From a checkpoint of a small spectrogram enhancement model: widths [48, 96, 192].
Rows from block 3 of a small spectrogram enhancement model, named by matrix and row number. Rows with one number belong to one channel. Each number is 128 + 32 x the weight over its row's rms, rounded and kept within 0 to 255. All counts start at 0. Numbers have three digits each.
Before each channel's rows are labels from the 100 clips, of 14848, where the channel reaches its highest value: "responds to" is what is common among them. Only what is clearly more common there than usual is listed. The data: phrases spoken by 400 fixed synthetic voices.
# convs0: first 3x3 conv (model.enc.1.1.convs.0.weight, 96x96x3x3, each kernel summed), inputs 0-95
# convs1: second 3x3 conv (model.enc.1.1.convs.1.weight, 96x96x3x3, transposed, each kernel summed), outputs 0-95

responds to: /f/; clipping
convs0.49:090073136126115094081136110168088119100126150123117120108067133096118147085124123122127081129163100119074244150114092119154102148077132080151100144135097183170107083106087080131105189074079108179161128084121132169113121155153129121118102108097177128126135082107108093120120120164121070161
convs1.49:170133104181135132109169133093191114138111122154107098152141182116079146125128147122158145128081157172143153129150101095186124153059162147086104133127087115100151129042148210148105121104122115054111125134132110113144167100139117176099203132111067136110065204139123155141137158130123149143

responds to: mains hum
convs0.62:133198121101125144133126103120185152076123149160099130095146080120196095089155171068102094119126130098144173118096172091174174113175084116082115136161138123158101131171108141137106110090166105178127105210131095109150133142072136138139109166147148168089153153142106153120146136106230104122
convs1.62:106046149130164129117149148172102131153135179128120138101146160136085198189078138166122154109089178113102110130099068211079128156137133111163087153135094145101145174132140093106144102107131189127131102078150139145076147123148139108127164109073112081200183117118137098157134136124067120137

responds to: white noise; clipping
convs0.87:104121107098119132129109082136052024119128148125021139124119141128128167103171119138078121143149107114093096162115140147136147172165116144108102122065125138107120106092101129143121128044103114108035127092146130119134104093130122131197096080104159099112077080117130141128168133166114125108
convs1.87:160100131169136111171109223131170177154095119156112117114110109151150012104142079140101195123122148130179131084130188100082164088115139100164125177111159140161137171161129123143161166164127185169151111145136129155113128169095107143124144162141124127175115165134133139123091148119132061159

responds to: child-like voice; clipping; white noise
convs0.47:046119096149131107127148137137091086098067131096094120188144135114095096135102101085122129156168074153053113151140063111115108079131149113125109131214120120064094112108134128147139124042106123095106142181142108138154148118155100125122106106083089054141083099152179135095118119106110136123
convs1.47:225099167062108169148120125154147145129180156118076138119106138148137091115152104139074078124091130081189155116090163123127109140117126154129176153116168152202162119089127140135123171156163107150129137100126125166079118165107093151135147123199088145111137190174130109183111191121145093145

responds to: reverberation
convs0.31:138141105122113113145083135206111104155144127132123136141113093041171145106128134103150162108141128102118177159115146081186136120099139166184153114137114083128122080081160130147102148135069131126097157159055131142204127119062122192073075159143143111099133147135094119112086111210134147110
convs1.31:117090160081130137171159080082134138062122104166118086110133150160069091199053136122162104139082126151131121128153083139109141089107118107075120126137137184090107167168105106096121112114135148167114102093168205146118153108193146082140131104111091168193148119147148174093131152079122108142

responds to: /f/; thin (high-pass)
convs0.27:113152131127108124111152142122141023109155129059076188144120082130094156124147142169099079155110119129138151138117141082136153110157139104093145138110075114128170046102153191126136099119141176092089137146109108093144062157138118154055128138121125157064117061075132095109091125115093123128
convs1.27:134080157085130108146081158117167167120094117126116094122100147170162095103113130061152200133129129076147238126134118152109107114107169078123154129113162117110061144130150080092136124159107175138171116116123120138068157117166132140181110110153098095210173169143146120088142146141140079110

responds to: /s/; clipping; thin (high-pass)
convs0.44:083110113126147152090130130205128112103100144137135069146087085105162131076133094188146145082118146089136197098159114120201103081098094106129129107148084117125178136155190087111125114101076091148093129127131090049124158120089116173135157145120133128131137129091077144062144124151178132175
convs1.44:167128126167134145203112138059131147150150137109135146111144096117039085116088113116114100154120115133119107131149191134124165200105128145104135180136104196145074144102144123126121133103202155108151148145122138186140100159177107119109159167172126194145170130152116126160105111150082132039

responds to: clipping; white noise
convs0.56:082089087123138090123156135132206143081084109126176121138164157095119167163110105133075136166134117191062170098110145094138098152136146128091117120092202136120056128118194141116095158152078159123133124070099097146133118114162111147144135072132112083156131105158135177134108156149065182118
convs1.56:128107108148126084158133158150120169125134144139124192100110156143068120128164147121229154126145120114167109169143141148105151044098167195091127128098096159139098121106072104160086114093188137135163193147156170078112180176093132109158135180143150149135080089151129112088121165116124138141

responds to: thin (high-pass)
convs0.90:116155121192149120058116138129197147146122141185114138127112092091132158153128126120101110113115115159065144178197130095102124139088097118140083201069116151165146104181148151156106166096137071125102108106105102090149127115096093161075120122111145175112040093115145140184108072125112138132
convs1.90:123070169087124118190120173144109111169113097133126138130139189147113065161093154098152191130137144065165134120136123106182096142141119137118129025180138156086145144095112115073123153194089135129185140153111111186105169114155158080179134121099125084149156126164137110086153131138134153150

responds to: mains hum
convs0.36:116178061160139159166112123132096100141116123138186130126132136161125135124141113073141124129146145087119140113130185143131130094113176127117139095091120175121129151147181131107089163181178121181153225164092163104143073161044119120191124120126133124146128125064141124086108213106099093138
convs1.36:152075177112141104096133183147129135102141116075067124127136157108165102134082125126145169123062108187075123115101054128152129158098138109151082158174162129168125150116113114139121071068125197061103062098125125129137133114183166102098128123157130078122120114164166135163148088185151117117

responds to: clipping; high voice
convs0.67:101121139146081155132173116131097175142167115129121114133079121118171111156155055103112128134141121140165093123107040105146161129123062128136116061069132120203110082141088100117136163143125191122104139075154076145121162136162103073147092134076144119113078076166131077092148115146113101093
convs1.67:121153075087193105142119161149144078104048158105146105105152115106094145077115161157157174113147085132065140119137121162098179128110208156117164095120086093070159143074116153147106108131135098169120142175085157118151121123091138162081144126164093154094182106072101104128148075140112120146

responds to: rumble; clipping
convs0.14:106071139101170067143149116093097099144136115082143101138112110113151085116108142142160121139165115084140204043101055133082102156150140123121092140131154054167131142130106086126164155116094161117106131171136129101111107108122135060109093130150071091102161144087121077064171095088142112092
convs1.14:153186173156096130174082138127129179163102137140137098107118120126160099092175103133115066099123154119133139164144155132187131119109098145139141126146095143099130107145110159100112094062158101126201118156103068124116138155163141153185147152072167094126093077194119154180108178194095184157

responds to: rumble
convs0.73:120088108129106094139089132141142153083117114059130147138127163111081105113121105137109152153185039080175077075110146135136184085141091122147042099150114029121138157075095133151156107118130157142142114155105146108131129131173135121074112102080134099108137099130082121083158132118095071114
convs1.73:164163143096095138167117129091097117125121117163186116174108102151171122155135127097109141159085185114126130137129124068141070152104125171123233130091108220143107131193115087120091082084081089120101112088151117182141117084132158126115108152126147082132106147168157177148118150128126182136

responds to: clipping
convs0.51:050064024156084164061204122142121122134118089096119131180095147093110136085130129136129143109129110101097200123144112113122060133087094144175148104175115153164114144088078121141135189090148118156128111124102081096107119169118151099089111128131137100094088114142171108125150124151123115136
convs1.51:184197173132090093158088137146122127083134150154154079098171137159144125110138120099087114173139161117140128142126131117196140065153130149070175150093137122161145149145210112167124083119121135083106124179067155128118144164147079231105185131120115144151148124141104138145151108113103137076

responds to: thin (high-pass)
convs0.53:139133121091159134128151124149186076071119088115105109100138138159135131157115108155175126111141075078170104080145091089118155155113134090155154122157119131190193102107135212100147165071105114105125085157146120171150137134156119167126105093150132116111190084151235096143157138125121184137
convs1.53:127122133179122104134131132150109149154206174108135129192129154129096138133162131092058191151118139129173183172089113132142113149166126122122112139144145203070092142157144126121093110161160110158148170056130117087038126157111157065145137144104112071151070135098129107089125117101154087136

responds to: high voice
convs0.92:147125111155112134191127118160125106147152114093158078129121085152119117069118154149068150114115110112123122149074171089087112192097135103127144082103122078187063141163202132090075188141143131077126105148100113140131061133169145145167076096150179116149152177121160120121129115147068099104
convs1.92:133135126142175129124132106100108162166094137162093138117113142134151210164160101085143160134134059103134111094134108129097143104174084174124127115113158107125152081048079099161129078122080129153162164144120156106088176116084112072111157137140099066088100104167112095170096139050153159175

responds to: rumble; pink noise
convs0.57:125151116067080099089127133155094148134140139083075166120148090122175111097084083051111187127155185126123102155121102128080122107122117127157116082189134135117152118163156108181123188126144157107127112102096120097133078086098149123187141134106140093103093167126165131121173116171125166029
convs1.57:114118110189157168146129111098121142126080120113226106125135155123150203159113175179102144161130099142130129095147154193191148114097111194092150132049112138135091198097119148129124123076115117090103137192111144156125164197142126114100097106155120141161147126123090119135114113103135127190

responds to: thin (high-pass); quiet level; white noise
convs0.69:158165131158120114179132147154106120113122081099156143044125086084214134125142036110124077020140120123112143124118139072102138125105075113127144188037161153096107083178111111108118129115123163124139104084133126116102142121145160100158131105150152109157094159148131137141131137164116115114
convs1.69:139104099082058116132073130109128089088064163130072121152126136182104097124156175112119140179155168113166145150129134107168093117156168145113140000147119136117129155142142146144128098092145107103107150120152121147152094116098157158149135128118152120078066123129129122098134130105122167165

responds to: thin (high-pass)
convs0.55:135125130050173120088135071142128126191098146106065174084136120118122142127110182168110101079107168112111255131123116172136175127100087112160132155142099163184105082136107144119120123127129129164137156145164147118115112086101147154165120125148124141100122117154175151178158086083179125107
convs1.55:082173089164130081104154158107117108085097107132170079159126130083133107118130107105169123086117084125075111147105148122094109066078174110100096110117113084055148092097153108128144130153109105139137114066101083057166120117107107115084137113080099102122128138049061136057114130105118158119

responds to: pink noise
convs0.59:210128077157155069121099152123130158137093081122128031150125144123093112127095096082126151161092180142096132117151007097135107102090128146124130121165127136131134149096118088097143118117125158146147160122141095126141125141159136127116126136159145059152100042119098096149128162162127197117
convs1.59:082133142103106159095110101098169113084127129143149159113073097185139158159109121153132133122184090086143065112136158169124128148161152171069140183056178109108147074213114152146123156133108105127119097114096137171094142129162037134117128125077133143101161142121098134135076087079148100130

responds to: clipping; white noise; thin (high-pass)
convs0.66:109168143119122163046088128131126142151155115141102123255108151167189155131116041098131102196130138133125137136125122135093123138208179129136138078144128136110119147153115133106134127145156112130126136161132150155149131108138017124133138120077150131168115151132107118163151122127119116124
convs1.66:177101108095070104200103150113131092092057141124074130013113109147073069143158209119140143074147150070144123129131133126128121093108108143111147116154118132116132111097114128160121134112118132129099117124157106086093062125138188138167147111111140114065096095131093129064104119121118156129

responds to: child-like voice
convs0.84:159123098102170157157109129066135156102097114167167125135102152166175134160117106155116183185172134146110049067134095153146214097104155173125145144054168161141104126163105164143121107171111147110160140130106090099113107140137118121144086147133169172151142120134100121116088127152074073055
convs1.84:125143138107093101153131104115106106109163150085055125152137099042079133113122140084052054046139121131118117143117135140071102096101072097107132156174047086106124117047166137138129152098117114161115131131150134143117116111107082146115163099177067141131129111105139136153102114114104144170

responds to: rumble
convs0.37:167166110105120120108158135188143120170138150134113170117125089074176152103140159128163178147172126155105059126143099189107170124164128144148180114156195179167058127140138040109120170126143168107109139154145182136164082109117113129160149071112155130167149114090136134167155108148078102151
convs1.37:106139164154136136118074143073079153089152137104187120122101110178071098141110126159109113072085081116066208110175126112132103114046113133123060149123095168108163134082143124147103131145125126123176096164084115142112192142194147155106107146102093119128150112161124121150090090113145116074

responds to: rumble
convs0.76:125051163127171086095123150174102144124112163131094133093080169108030125103134104121144144135133104127106081131104065145084130070102124141127074078190111091116137125143115095146128139128153155140141110167170091109127118085148144129172138102158121193092060081108108098077180135154170144132
convs1.76:127102110127101123169151134144152124170097115105189131192201153109154108151119120105092164127096144121134163088126138114159107222121138107150122124054132150139089132104088132084112125119088105147110166100097111155124153169115093097059102164084179065158207172129115168153130159156115176107